Rows from block 4 of the text encoder, named by matrix and row number. Rows with one number belong to one attention dimension. Each number is 500 + 50 x the weight over the matrix's rms, rounded and kept within 0 to 999. All counts start at 0. Numbers have three digits each.
# v: attention query, key and value (stacked) (text_encoder.blocks.4.attn.qkv.weight, 576x192, the v third), inputs 0-191
# proj: attention output (text_encoder.blocks.4.attn.proj.weight, 192x192, transposed), outputs 0-191
v.72:520546536510509501423482478514493559588472490498431429545479504560528528588488605506592496436537514502494467484534502441529479472539478485479460490491492517442485521461457549529451513574532457451565488500510504585608539556399462406512579449517475484544401496469490595579488479459529434542472648506407411470587493500583543478475594515584566432459553477488560580482478474491527437445510650489433448551536557512429519489534530551524421584535448553497468530445515512436430534472509479475577562524554518476476508426486595587552496487480414527526514533550471533519529459443432464575
proj.72:509471473474554536519552561517495519461457469449445445514445430501567428533465504523555549526493497454478426545509510529553481510535497516510558454528516376604556484512500490443506497500480478494481519486514465531539534544501445548565551602536538561590450440536532522458436518599527518553516456496415428512588484455496556448456523545501471541510526514452558522513526465502537455502472553532570519563577363578452489509448598548462505520580510487500484551539356487550506510514421513438439526468393436447508470495415471501528525474490399518514602584368473426550458416551564439540
v.73:447505469516560533517567417555493502517446547486449490547533575475457404447500553601515494534502543480550405535466556518519454540486582451544512594625513536520490529485529407506512434472492459503573442491504431553549548456328484486542550423470523425523476462448410448516427537474472523424528475487478516500382448508463419428431470479503473448462489610488464449477506580431508483464471500539455411524588507491520475449564419418514485637496545504590519533571543505541486545423549508501439518549494396380488521556450491544557514512559559472507418445454537457486470537416418408503
proj.73:534483420471457471541473420419581517522470517457441517512497591533553517606487494600422404586489477473530490549546597532542563530437495506463446537455530502484539468444508498481466459497590433486487454620493518481535538512569551444550542469452503553523448553488481567464558522497418489591520550433492561523605489480443541438536509475443469526460476476480472594603351473536496496459580442490486552449445550453530479437532512504586496485484505532498497481659639457551515508462507585524608471475476605559528483484385566550547514469578582520457632554531426444570485518500478465460
v.74:485453494482511519588445591515460525423484594409529521466488575501537605540564421490555556553455498533511479528572518453564678447465486494534499529499527466509505546509483468513553474507472501512517467484507503421486562527535489463510521488573553479508466494477478581486522493426488514466487530417555493436516528427472580581485583428476527574579554483468482533476404513578471477468568574504542456488512572536433490403540556397408487494423561543462558531487493474509410471487516441507462472490494457471499410561497510398497465540521446464435473509461514500479601510494498511609
proj.74:389480479394440459494466483479455485525495586479461480527508541501531549454547495460505513499501530468458505528488514496514592541561544487496446539637436473495497509473515486565488456546493446439448516541421575481507509548567437433507468451472522565447469515516471423490503410570524409577553545518546507595514570488453444612529560492557483552485499406471458404499510527494487467524500498469423514524425486473506471510426537425482491535524485466453520414532525548435469491477529486466386520522496464565532524463482516494474551424407478514483580421479527437599495527475489620454
v.75:516442464411385571435462479556428518478490428465445505509555562509587437513450443579459472548566496657548421466491564421464457475572476578520447509520468527477434533540517460448441430484523497561518542409540453554459513511599585556413475445413597491508519466463512514528517514510466460496458537444444458516593451572565495501507466423520465417386437403543469433502504532569472489476452566577448522500518462487535564382559427458528492502391542492471453468373511442462466469672622489502481567541497485551486550520551481423491459485491513525441492474492559461540483495560495479451
proj.75:561479534438578449589562542524565539467466531485511537566495407443498579532523446522522499502471456458574454527467561450502524529484445536482501503576576576533488446523495488487471526516480512516530542488545478490567553419515465514505405629450437408456509525444517407487482563454522476551608573554499579477412499426562491454570491475452541584388498542515480478522482523490531480491458551560605654496519438439560529547508446408442535568502598443498456460437490542500463494537468489504591477560591509501491490456500505489456524482398506582557524471476465581465478528489464598536
v.76:522501562518536498558519512485520483477486498499518551572456523561425482502534548489460492528446486544531518595556450497525482496477547529523483539452403460492554496498501492561492412584518536454463499530509416456465539546492522561520564412543412570426455458580630460414471528485547459523603370432526514445489423535462503502467475432536442541517448477494477530528597534530630573475456503438454410475457563535539547478521639625479467484517562609522516504550475493536481566491478572490474422486528499517409481502539503498622447537499519465478464559541527464492461468536485545558
proj.76:498574528569494510477586543561562558602512568496519551425445591535548486536522558497531545424528560417483464570436469515472423544523506469437529528513550612473515521644504541521487511426431536551460464456573454483528529484449466387503412486486500551565527517468490495512453476468455517515513565498512442575455499427515487497449523475525542574499537475564498544451432489533479492533498610462499367540527512499521430483578499505431539528468487595506378463480515507457523464536468539526546465438546579547530539480539446534554521553499475508512509457438468464442501426533503514514
v.77:510386509458520505498434503542467529475531478454503609506511471506482395441571528440545529431527511461475514537559495497627480400544598504455536476479410503490493471541562511427491388513427476563439382425409437486526351431452527351493623403518602494482430496478543528467555563473468536506509587498534481512535484453437435427485611471462522488393551575500535475440497415454562564510466547486464545455537464492533506402559534493588577398505489518456521521485606525572481527532488393478592535531503496530446536623644513561525510556469541549434529605493454462518428476484386519484
proj.77:484519426491557486449561503553437537579473475529375523461581509383487413567530551545494541495548455507569460469447426521541477508571425559482512416533443554512482492483461549519468507565486478500515521542500538562554446520512499478528439511426480565498534550514416468500503447498594426504473525499504583446547566523508483543543518518513484520492404430544483567464427549536519449566428536518494559547586487547455541463394524453493606553451430526501474545553480478446445594471555593522544483500501535485489464505546418483553435507524483460443384534504550505480468504489536516542
v.78:486502489619504455554444568461502524547494473553531455507519506520439529540481506467517522399610562482515449531543526520482553511474458474462489536442514475580581587520483519550475507495503493573501519454604536467575481532604528429500401511497559531435521517501509384553478519523457529459487583453500588459514455462485454517465412535487545474555494452528460528502445552436477588480536543482543477512533532543462465493466497463497509426461566500492432476558481469515414456496538461563432489470498567454475477514535539495528506570501531461438454504491512561433557525499593427468
proj.78:529416517531368465498512399441459409476496426516513554522459538567486472532475527505496494515406550462491597525523479419597522580481575502520503498546550488448520599487536509594560465563491542439596498583504485509509595519570490548405563503440423511431495512484491594534536486461474544561454453520540484475590535543466526543515493512443502483508588493535521429483599547517459447508484381453544519543465446471511607496482511507447436536536483468490524515524421442525539508538461506479510483479445495472466541502509503538489549491511498499509495515472509552477496471480399530524
v.79:529520505510590519498503497473509429623474450590439666462476610405639532490528503493488442513452457458528496432423547502581444421500396415459409542481374440506545449510420546522463456450454509417519479570526483468472523586499440547524414446483459468575551473509448518513515462445490381535457470500413489496546603515521463489511451575480590432469411546495603604512529508539547495559540533488515557530499499472517568513563485449523482464500475515511484508590501485410470459579578406478507562519434500397508547501486383519533503473542435514522501476463537544469475480538533564471
proj.79:474493501459450427446532510438556574538520538560522446548498456516434575449545521463497513507479468469498530552542504416474475590490477457485528541525572458569472482514541451528473478484479553457493462444468375564555553493482447556538528538517462514563508566413547478497476448547534478556448578546422433477535519502471489504453507496502498425501555440557530536621564444450545424519445426516527532548567510559564495550492481546507395515486516486474528550402498604565598482541554459494507503463486516520445470506489527518466466465604575537493516525432491477492540474502492592430
v.80:581598566419509500563572382507428461578554482438530537563503423517572540552438490436468444502502542463413500493548509549516511472476542443437496509461450429447484456488466527488433597511504572504547481486477384425511440520569442517529511455443550492501461494461557491563441555418394513506529578483480527520524493506479584544516523483404481494437494474462491504510471512501533565530475535499449486512458465515528438461456466479567553431520545561564526520461542551512516495480623412523572538573474482476458484497414550468528486483585477495584510470541424512479535487584501523537
proj.80:479544502517431464535610475499563418527537537520482485501454501509553594453458464491467409537520528474569464524466503497425511497442388453421575490623558483505462506536594533465479561538444444517498487479555502455414412475558537490480504511412486416506536507466513557547448553513513467487551519482465506554436483538481483523431526484449516532483615470506531541509523537488526478396497453403492511499439503545584408456477526606546525562477616460495504476548498477521491469500512476512493562539511503481410513549477523533495523472500492473487443532496555437475457544597509531437
v.81:489543531560480448536542500514552429463492415559512516479540417525411500517522514483561506483509469576475590485509511510554504465469473522472520510461507451392499489522498410675475559553584433493586521532511509379419544557465506431467460570436521506532571541474399457472514516498504550526507469519464512510454528515542497459443471569529497448536584425608599600542595455531515576455490435525448492437481454444625546510510465537521499398543524497540491486518490569428451526510458558457496494484385450413438420538449462536536529460577450372581575453503517520479519524535487416500
proj.81:519507497498550577471455520462477436485559490454545485469570534477484563593471533496430537599443443503531501554408564403426442397491493558503567501460530491455491409554499501515434446449406509523496532535456492491471575478599489574534550487490439434540540538587555454412633328543536465521499464495488420483492493514560556414416614461414582536408515471480555519491506452510512456473524531547599470524460462532508528555496544459509428459609440488540511481496557502546462484521493519521419579472500490427479522571480525504505546496472514542442471398433468571560578586477530510526
v.82:571526419331487526407491460483487500558536543512420429503473598541469472610542603467441512515507504529529523487543501547512498537476496536433441529544507497548536547488509522483508564423488472473498527560489538507553557435456502477508541455498578523536539453544601468489502492439477472500523529532425473548530475461486451433513490495584498519525480481450562539493528532519625502580476429477394496448543474511498508450522539523579518548532549549534519471474432588427473513514413482567480561533467504506467420506489564482483477445531490511470465490581520446606524501483568505525
proj.82:555527538505516576456537520432499510506542555479477501528453515498467560437443489480419541453531582461570493495505569520511510513441515449531503484545512443598549554452498537467469586525500413432441455486474490464589522455420472470589518472609555435485497527482572492445546479568495481422545386417524444484548477508496462458424477483553476474501534524508529467571433446468480600418533438470530515497499480600489480560581484532406510505491491492517620499552367422566495490509482447528508525519528436589508528482595494528399519478532541547481519451458425447566513585490480538520
v.83:596531455583534437442458499564495561522537526564439522529430622439481594492505565448583518506424528545454480537445555558525449511503410498475475542447573491467519472491414527491493483472465442442510475507490525451438507541388505494445467549523491544546468582503491415555480543531506486534488483430458524471574514486502514584500489449532605526490500470483538552518441503435464495484512537428477463492495575508489456506475428576453481573499499562509559570522407546430510452597449479525568483467575466569493467504527526496494427404391546491494562468541587577545423504534501506500
proj.83:576477503591503503640481530537442425586534444482475481489545404470555511472516469510572525443507530520549561535522466479449470414490511570496537570511442459520429439545451473559396510489496472470490566431453505509590443533544539477557491533529564551545563400437515529499456504564546482589521543506515467453458473481472433455428561546451368455513561398511461478439470456496493545562527446613457575527553588629442486518542456515498486477513549493456519571482478573481458498510456563591539512457507557501457507445464453532520534431454539526508473543510560479531543591474601406506
v.84:496513504425524508479555452476523473479526585593523421471427535497530474549486500637490463454417456548588450458584509434449470576454464541532534533455476430538461481522519552444478505552524436620500505401509545538475548536474519463551503500433553480380573547444602490496465544507409564491524496530504474429481472532455492509482432455444508526503410476485505533519532475444457434448465480461484463580460603428556714415453541450449492524519524418495496488443441479492445609450537486513536463520532489510558393571531479446470476522539510485517442576587415397589497478598510425487
proj.84:582443518545507421442456555475563488462514461489500480468448570394545521449520557558378489440530495486536496455477533539489543565442575525446514548485577555452479479463545437486485502470527474465481467505591510519531533441477491462447411445470540500441474480528445481458439452585562484578503564512476393412505470519515468499444436611498518525513500497429556511551615473443546503516616505528517483532489467506556462544528483430500608545466468489496421633432462558410475545543540508473572553512517523552508516438587533569476439493461422531572526531481462493481410432517453478382
v.85:501463421566512482496516460465473577348407422529517471361491551552512465467495531564529499543446515481538502399516428476467444562430468549556514407532568488564518492528561487538494475504598515528503457517425608500551513504429593474495502574577474468493509516510577441535547477457523536496514470507485438457478438563577520549463507397521498478520466493519505447512500568487448413472479505480423460571492478438508540549407545563460504497465528514531472513560504492480453516480525492526523413512454502571562550489494427503470378511460504536513479517421494396482412435439411399390
proj.85:464561499424476543509480402521444465456417551422553462417473402450432506570609533455454477462487478458420503486467420368499514311508510441513526403399485514492588572584538479415516503476545529485428399455441502473584490444542490634472533447547527452497489461469522521472503507499517497442504513484492521579527428504388514540472507496490504519433519536549547506466576523479500507554457486514483462582492496543465406514547499394554525577514490452470607535444556506565436476469434633609460493493573555491523567530487469425515554606565611343576512505491497571497514583482510486495
v.86:439541471527488438504619431487484472459462529535399472420462586491493575504423428498529522498481546561401519495571643439439497563525478493508435532477509464516476411448406461447469572460509497473503543544505553541528555547565501527499593433502543521413540417507492551569582413546536586425508525544459483553563469537521392498550585467459494500470520549434466496498492493514473367502469458416626406505389550498557490467450477453548448525505556481482592464451403495461591546413487543558594434467521555461570497465518475495527476481516452488570453573480459539541563515441568419524
proj.86:596508405503528576372494483535473564550525504513522455426503533512507524627484515532588411487517529456435556484522598440537469415378476530503503408528528590427484520565493570499500508469408520451593535479538407480532499413540407396515533482551487567483458548480557425547525468420514495459522524447489418491509574513493360560541490478521455508508410447425592533515482469506505527547503479519549499417426511494478520542433513446470513518495386500482556491499413484447468440497522527413547492506436492408435582541522449507578559435411537461532483438481513541578563387468484491499
v.87:455568434450554439525504451442522499541515581510470476482536394559542550475504502520644517488495464510630461441426520513525534470531458400496516513527428464520457437531521555528571517578521515502471543495564502490423514514506558534509546486430503486527545524483475573554499582487514490481496441519525501542468484538578516554545545506469515581543457447479589475447372501585518525553516573554542460481439521497537483529461568488458560446462467391508507472396425445496370446510519470507510508463476467536575465614536550489482481512445588577467522489487448494506491411516401474429
proj.87:495439550520502449455539466520518553426510402503459465451555482483444474390524412567497488441431505532553478515469520541549444460488536531579562511438537486399514584440504445433542515454373510510551504514592445435504433497535492495479406473494517533604544578509517580554463503591468517538471483535481580437519473479484507511560612491536439523490575508527556447447545491401518374446608534542456554550574509521582486491429527570516476467552570441500460429578432506555472561519518527480528529424519588457486495554495492529435570538534458536469377490541466612464463480501523579573
v.88:616433441513516581467531494617444526466518384501542535491556443487514490657505496530524512480521468515416348468510474431516554506540465556477551497468489464499542465505456593519503442430567631560473537493529460494572465457483512450497452506494586425498556476380614610481591445541490470414426452542399568482452477490617514484527570452461383476430496506607438534494471582472484525577419529432478512553464500556590468454497540361479512403574484480538409490525493521470434525511543497561489460499483431491491611570551506501445489519460474524431544503431468479543532497476511490471
proj.88:445491481516545510394555467567503540439438477461447613447424517537428433597535509526609534442490515502554562591518507473455483517516575465430493539537511528495462563442545485461558505616402591453522556531454515424425456508581424589490506406563469590592502488539413447389428486407470543408504502602461503501509538510498489433532467458468509454524503639472509580600495547443487485397501499475445523540527467537493475405492533550479474516532424609515513502451510479529472520569478509432538451487541563490467482499507433502535421464571581579413452581509440444499612590454537585397
v.89:413554492441513506420407477560528573485499481561504579420611494490531509514496463537513506530480529494531486445472473456437466494495426444481432476508451552521577506532545531474486552446473490506483456552545585563581496478507447542610555488478578425475481502433553494467612518530418478439514475599486491480497572416455467541462474443482413468469494477479546473440476522576486516490471507581624526502530523437530469569444520470514529631389498506499545586554534485466530573509474439454511487534461420509476546537508544587496436427446575431489512430541523517513483473461429514576
proj.89:522421466467503485458487474456469565474474528532485483456458486514534489458460456429497457567435451422461395435582423558441524491485400476426492422600600472499421430511562561502449474506495534513516471400518499559420552444347507540507589501482506601535481517492499525524460562479530470542453542499479534509512508523517413494472565503568562464476473494512505447490423408424494414541482517423465460480506531422527568477548479533486434563498473457443485494476497444555437530463490538535499451503501541536538480569504512585513512512522410541536540500508577453511507526504509497496
v.90:450459528421539551517412504490518534495561531459567544457581493504472511491399540542573495511495489495453564480563611522427543455590551451483405499551463555429597493613488448505506432454455523547506498528564487513426535580511548454604529473528493482612510498531625511497457532457506441467444347510533433490508408472542555447564541490581516444534477585528482555531475507488533524498514433492519442472377560441546500464441498514482556398556536510522471388496502512543507507573458487548535506529539502464512441538508479475561497459502489465547419480544517535586491378510544484462
proj.90:482545454414488671471465483467512429446455568496477451530521534570433560533497505487504541511503553471515439469504474454450435584486519537585472502550507539467492550434540540534437463487483484513581509500419520444494506525484491561604531521460514447491478524581489444459512471433570508497577516518538548415480599531479499501434468514602469454425432557513456561493397508488477534516463483513517514467534480469568551501564439547477487506397473465585507513536502548503505489559524525565409520548555565560594588528555628474416502552569491525535506512523486540430522505481488554544
v.91:507546542480587523528444604479523547456520539453507363537558529477564410447521466516523437428492546477541538588527436473432532488488521400507360547446465436468580534449437579451501521495468502420521541468576500538466524399460420535534466628493530541491510455641509418478473510511511482483568470443559531459545488449541537472502462416425556497437491502445504462443545510495536479429490566517595497523520542436494501537524464507490465479541554542501546498506511491428420499501470521614520478490530415478487469517589485536462514524503408432557555424462425531469441520495513549506
proj.91:482656478423399454408424556629400478492612553445488552515548492540514533514515603450549510475423469521457505516469491511467491487466509476508524506526559563518471454504532537508457558555438533412505461519476496476491474481441477501573492435541518414544562470502548513460552521486522439426518461511469457547451397552497449453519538579446484429538481510501436467477499492503474407516452478553518470485494531483471438560474587480466541489539523550593555485551496584441457521496520514494401440450516496506475483473557432364494526464477417514520532543486458427470561524506498459450
v.92:473507504458533510477547489536475578454506471499386454540523448474478555494530513491531520569470530514556494459468496473520465427445529529430415384525437514507481466537458492614519493529573516554484445451448467472578487435604525509484494465560521444473394537532402548522593486494504457486452532540554436478582542417539493507515579421402516463447490538546369371464443526492536487485490579529501457562426534477580517455365497468477554474497465617476530480522503523544487562447501601543562476479520449463493534390470524438522457445565438464492432584544526511423480499410406474446
proj.92:485597459412481496436447467542531559484512488516414481464498500534499444525488418484472580503502550469471471509520510543401532595545522476464421552439481509447452491553488404481489495510499396460489502456514498462517482469482555389449504553496473489506447428410390477572472503413573440490548443565493462529488504570466468463581517367473567520454461511397525568419489467509484461538569481500577461526517403553473512453488503513473424454516512470466511514559504510515516441498439524488551471479548504482504461465456462559563512428541431474531495514602556563426489516462516423524
v.93:500626420531492575528457502593568461534521437453490580542504463546445384497569543606415537549479417497457474482556332416499481471558435485602506586494607588500506471559534461549548516494566471617501566553601534576439389466448494533477489517608521560394516460558489473521447530520455504573554491475495538581491458473496441548463489524574474433540530463460576387463474523469529508497523516445428496522471456473411518514573467518466471500461429580505516495507604485462439538456478546472564528465422535482483512520471545559527503455502504527530492549467442504468421565394513451426
proj.93:567455456434489532598540457445573509508509517483516520522545461563431430513632460429523524586493546500456520501624480470473566464489522517510436404499493587399494583529619421451540545469439503493535470456441451510564552510524452546550442464482545562543446564398546415476481438490504544530416457523526627487558483442520537509545448529481493453464448562503419576541475492545562455524500508541434438555604602510426597448444567478562463510486455507433520507509527468553439519438473479519484490426400555522546518471556572458514513394486459488463516579484535519580558473521419546569
v.94:497567430508539483471500488471474459506434466490405513467563507464552510521423529459434478500417498531459493459495407502467556486509557548491438597546510466490499491467486588547574517507501579474489596474503543503516466521442545520474584404511503478621495516518453498516534528483518635464478587467462491520512500503441548539480468488492458523517429500495458535582521550554424486413542540495468468492499554591531518435443487500578507548484492502504492465480588475483536500475465443520536517442504460490556421583578405534497541552564574475486611413489561444583530478489546508513
proj.94:439508369496519496534547554492545544467480574440543527446475528468583591512518609482565520446525520516518584534557541444449462507477606517544457457484453551476529430534501502605514439479521592509503519553418448492541477523526457420565474542378493466523496574510537517554414508511459476513520559552593459590546532473554490478532410493561562540559466450524541469426479533437463494521524488510513561563480545403553443568480481525518505519491458468417510408461593412562434571525580588512468455544460548499524516483568567530424605459504473558390494466529511574536516494506536370531
v.95:442517460551421597455487529536513528579480507547513591559498518520417461492531534625674523493528455512552477505506504426536523577492482488583477423587458573483515462448443557591481431446542525510528559544593526573535592475540593508561512391402555579468503508472553509448511438485584518545568486537565515519413438437479596557392568537415571496569533493487552491508483472469469486514553476460445555497533510523538510428460544450526502460444482569506553466475490534454474488514521463507510566431535483438545617452458495524453493552504548608482401493470492398503532417533512554495
proj.95:498501426432486496479503426549497387481471568410550427415475544515547497587509593603468425478484585613498408484430520558623492558472453531536546520467423531448481561501486503502433420426521465452434568432510521463512418515576435498456591485578509526490442498543368541449535523493477467596560425616537524558528516520631515380492511466471449555427488528507477538480506560545588454477441505484505411508520576414519420418522461470521518610519518517509527485468435447504481413484556477518473555455461553468461413560556521539524567567470516500487452523460426495489449430546500464549
v.96:536493457504551532518433433600512510488474520392539521541539496617431417497446418455537456478442558452484530475468588467552563508522401560494493465532542496526528538554539450563541488464552449645456509544500461510557515482551501468470536490473515486523448401495411531484513498535490505446523519513513493371471519472488459532529541558474467514436453614467444386495451471470528420542553419592470558496517647484531415532451550553493492577470571428450443548570475496482353469480578531544511581555468510533494600416530444475381530433467478453517504413485478464585509513452464529534
proj.96:476537462498540516382456496502515489501498437504448487564541526461518577514491469520494506470484434477525467488509497518398588513538504472582515445396448431544563490472439486529545527616497467477466454480526550628525630542508497513468545537512473485478445465485461536591565503550575482512501542489454469462551564457405495532520502457620468460452587576537595529553559526547597501430429489544498545476422503510413473451521456510480494560395427577511462512483538477542504440511446443509502525479462494520490514484466534462493465452495470449561472481563512505438445486492545510540
v.97:496547491553561438464501470523520517470405529550495523525500578536500541540491461576509510556499527567453505468434420546561526551484505613502565581464461458536456526420524511547479591493562534540493438448502488492457527582451431477472618387540496502529499443497530428559500459517529525466496537484502538584494518553544464485539429435624398453549502421525577577532419544512553517592525518442411441439585459602494523509537602512468505513550502505520495566558443366492513531403526503483473503382488484535530456518572528501511524435470550427446439594550476508529469443441469479479
proj.97:445485573516405483494487488497505464611505372520483478561506497407518495464481450597448464512441498534542473587453491465556452486466471543486406546519545559486580478407503505436464462509496500495557495508593511504553459513545521514482555589533584416528509466449562542600516470472505547468517527533453434612529543557433562517466524511514563515591500552454559523613571510513553425559517552540568446519514487508448519560538544403507558582468467556573490488556451499537482586469578498399464509451545455456402498569546489558395528594485522418477489492419535555474581537495513490549
v.98:574585492521547468488412461488409441514500561519496503477508542462537407512507495468534427523453493504460541581496503482482562533462532473541571526534413476532514421480474595467456450495484371476442440560437462584482549502561480627491530511448460548506442484478533488526498476515520455625427416532555479441524471503462450615470564533447410455509633532591501555537515485497440535481503475477467528550483430473545506440414418543476474531439485516409598568466500537507488395502428422579486525478435543402502532582509530566512599426522551528578487549549478518546461497491475434415
proj.98:483520502515576468434553443482455486463571416459499467490544390536443589555490613484453570582497503445455408499575466475546520409532440482488544596517461503456387520427478460525493539578481445402570485488524462488448510507505473516536586468491488555493504510537587319552527513525603474500525568450522585469498539480504514510431537496509460450492504493479471473539456530474544480456514521490568506477504521545496487507391465585564470535472500480432472473633436501541565604534506433425446534468530472549507504564489464547577459498463506488548552467435527474535510530506464557411
v.99:501490511461499462522521581490521586447472573580418570566471533531497551537459507513466489484445484517416572469466563477589435385491554536484438456507474428472508520479516519516585503548577424535516550521596548499495619511420435537448484474523501581500573460588518525461501596524586543512479435586564470457568603512516479476533483470558499439503494583522584495536545482594574457494473667522473528428571521538521495510536525582449493500508522530487577461448474532459467511449460500545432433495464483550561505441515437562519483455441516497665526505543538474504480516516424521500
proj.99:493578462493470493459503444388556536501531413507497366470497556521329490468453479511430503472536463534477459567456539384548502552517440484547464518439454472473426545420476458474509527458477487532412520456483474433464516466507572512446454572527500485614472480548554455568473414479567528569544481506499517474501564531554536470393462505464485423599584401544566543508474544413559588465538445583532548466517541535424533539396488490476496477564524620426477466516473547459499482472531420444530511517599539506419584477484515452408512487489548484441513547512554425615454441513560501497
v.100:568568447581403488473566460417534558461492529538507486523515528463547602501501456518447477425513502527476524511457592515458518489495553442526518478447539518506399457506485397437490476515472444505479518494489432515575583535511480493438563479540502602456566469425495458614530472458512531599513475499538530453414518498557523542555477518482478442429433478430545515497440514502522541503452492442453556474476445526456526569417488517500487573544511572607496518460503529518546593530629492420511468568578660443531513358569618506458569422533571541425585494404519551498426446530450589554
proj.100:601516472586484617574555521543506563497496466452517474511440523645504597475645481555581582504501531523510431471515426482445422498532485613458546495478527477562526493498557486486482467479461467532536466624373538580510497599486574511488471500619534438545448570517434571506551423514523516553493629425542509444465502400448479561611474461433509464460530593500557551598468461596599489451425477551521480456557483464520410539480539541576532543480564457475607431520524529449470465461461449555497458416435532491468402460499509383517519552538552493438511595501565605422513478494558552512
v.101:433443497500525443495453519544456521449492420442449576425537593511482554502555569533496546431538518568481464484476494508491450485471552521473505545444430493498494440492514438449413540520588524470489503482555467537520615453561548486537492518548450438440511566555478429479492467585492485508380495501522525430487416587505527530499531513621530595462442571478549529470442493535548512588513467477560405592500559607454434493478525496447479469520487471574455502384508481463522485603522510452468472442502401467523473470449458623397593609530491401547515560549468432520541579544446534563
proj.101:548548502452503558427450575517436565550473574483522510473504474502477577502542506470444451534535522505536582469534544486498449499438511502501597495467484504468520534540539434472497482483586587507537517551573488591551573434451460465489497524431476498454503536484447486494441598482565362540492419555535577506482524515512507587532562526506465583552478548521464618534544403557374437452510425484507498500519521593491488527521540489491562514490576475518562452381491529462466573497551465465444542450548511460525393504497410547539511510396550457531443497508529509469535489549617423500
v.102:534428485449492436497499502572533523482447519500572558549504493373470505423617446539498448450365433455489475600450446466509543524493600411595432559578403530462572447382479509489501521517545546452495575493420551555514392433514488516587462526616449550483541441437440475499492495448485401558536479495558574517538545529488443580599522503562537452505502468470471513588573539435361470535574421438501486485511580465550443486532481475600504450467544548444625496517456592525431509528616527606514485470575426423481491500420492454528479413580487516536450498473432411540444497498613470456
proj.102:418514432489409496426592466505555394479486547534383537453507469493477414558395411528482577515506481501415484524511422507462422543587394520517499485428497424532574419495455512517564523472409499567518480575526573567532436548508496536452470446517540358467507564558537522402491500462475524565490464511578479461447411465562559374546489444454540581496476414527561374458451529502510399575441503424532534481477485550600509470478503474514486470549395625470501526492520495511443522517567392528472530449496453494429483499535520411457523549498474498475494599499595440346510496413566530536
v.103:554498441517375453427400486508455481494507468538540570506514550568540517505481512515509557461574562462606491515502482480450436499442484500400498516534624540428489497485555455577505540469489506517555482537517459564564423627542468470504506506549520575553503492460559596423461551518530387507506462476461549614511482445504548481556459345524509540443509463417546558540522592523594529455441566424487465583454456541513413503502561491534425570528517498535468489529547480444483519449559424523376474563443512463550503527602569570571509512445483542513431478506435467609478445519556486579
proj.103:554470453528478547445506538546515506449562596608547470500481407484547531485546530509508473475572422482521523494469450518483446425504454488506576443504439466516561548510485402486500418483504490458460550445455515604487565450511459409542384512481507567534495521539500589459585563408527550567466435515510572485488483422487450456465506441462496478519456490517541513566565523521438553441479425510568566528493540601389464542461470478461455444494443564511461534545426467533489492523486454605598506483469582428466522479530525636603539446462441423561493418392492546429533550552459567554
v.104:440573559490443439482481409451472557497462631502537440486537540429464435475505519540465542486463471482547463543489466600427492570579564507488466529571497505497462554467526482462582532502578488426454591497527455514520470483454545533518487490498428427490435518504558502441508520556395484490471454468538506537487499516539412468484555392565523445515517466479565461504543480543487433460450565496535458519549547474410531488468496600409455541476581461493615583613454496471488579583442407587434526510492466453499471445534554516532492558487515445473534480530472468501468550487485508622
proj.104:434567561474484489472552489564559496522468548418442493509487580526413397547549530462592543476448474567475475512467524482403513453480472544417449444549576441622449455520542480484428507453529422506521559513558561509498492479419569534502503453470463535545598470505613561528548594510506461444488544524539451470465524442472489567509480526615536448519586475525501501352510533497512449481496591468549578606513449484486528521548528567406390514435547491531603488593579459422508536523460467499529467443553555496445466391379608592450519497439522430496449484506429578496523573479487528498
v.105:630480585431537483431464441483497462440495567555502505541511531557538437443437536416425536490406521484500520489470500461455514503497426468448491471501487462531520464499497468424593485579577411482573472607544542451493453498543456529532490460467527565514554498560509433436563488464532579477521486447551528520592534493494533501470531477497355429475481533530420527433471599465594443504466607534500579470494551422461605506559540462515481472466536483507377543449453561541474517538529472474468544431502517483482450542532538481459430456498543489506528495577583422508483462449594477458
proj.105:534515489500451509482507503502494465517514490554496559456496584469505625409450471463527534512523522484448617600508463519422489570510493443518556564519510501437432474494552476512601521528476513485485508453461448416610440538446433498491532472474411549480515509522445584560518504461549608475581498489479484508510571548418456422479605472548610437543577469480479519370419612505458461454480416548578421505522504616574595485496495544426492530474488575500518478519489458513433435512463457504452550438532461532494411479513451515547478436500504486574523433443463457501456525475463439556
v.106:466431378496444562464556416502560539462454679476544461496504506600633549506501471438471440460446516493534428516589475555466515497523459541427554519554536408564561491480522485469527618500618490585510495535564434458485521484530527603456486511556575485505532446562651409510451531534524497541442466429429539534414468517572482515516432461515484569580537553513474517608480538646477575526541480512452599472530573449536622526525514543484422488463441491481509484424501510436518436551354477522517460568525580455486496442518416490422471483529576413578465541429538446580520523480549462535
proj.106:452484557504465545485483472545474468560551456411517504487477472439443389549530520521537543574435522518575462493431429492470415554519570472409530523566570437497526464481491556437480546499534564536387454521515566426487507463502569480486445433516566455533447608513418515459476390451419450437536538470540459531434430510613437548440498511486584431542463502487442599520564553517527523508454461452494448630552531435514507578585490490552540432424519568474445397444504449487504568492394463508514559431511523516527514542522472505489474477571568568482479430473497494586503435454443499458
v.107:491572520568496554524471641606444521430444513506554459399458513512497564543545522562539432479551463502526460492509362553427546516520548496525531430439524542444575492458557563443543434466510504532500462516552517475466522500477446482532479476559535499571517583417545446534438536491467562577445490449451418599475487468534393449459500535445448582465479449520479536577493563448517549443573528422585535439459522445451531552509540557551540534558485523498569465415538473497417561565542442625555397488442489503407563521536588490516500495506555466494480459498523512570622483461438489465
proj.107:521532524504490584511453469493519441574553427498409460513439539549423545528547515495540419461530517441469486523439559525573543503482410464537532491484481494581481464476430559479610500539488518519546471494471529571538478575523504557524578497496428614568566596488491448549545473545542448497491603521509557521486594484426479517536526489543403446467583473470470562561526477461446534510398531463449498597459527497526558529479543522488461508539458517498459472418538460516485500481521580386547447468527478561567395473431427425502490473457620509463472569464510485535501496410521397500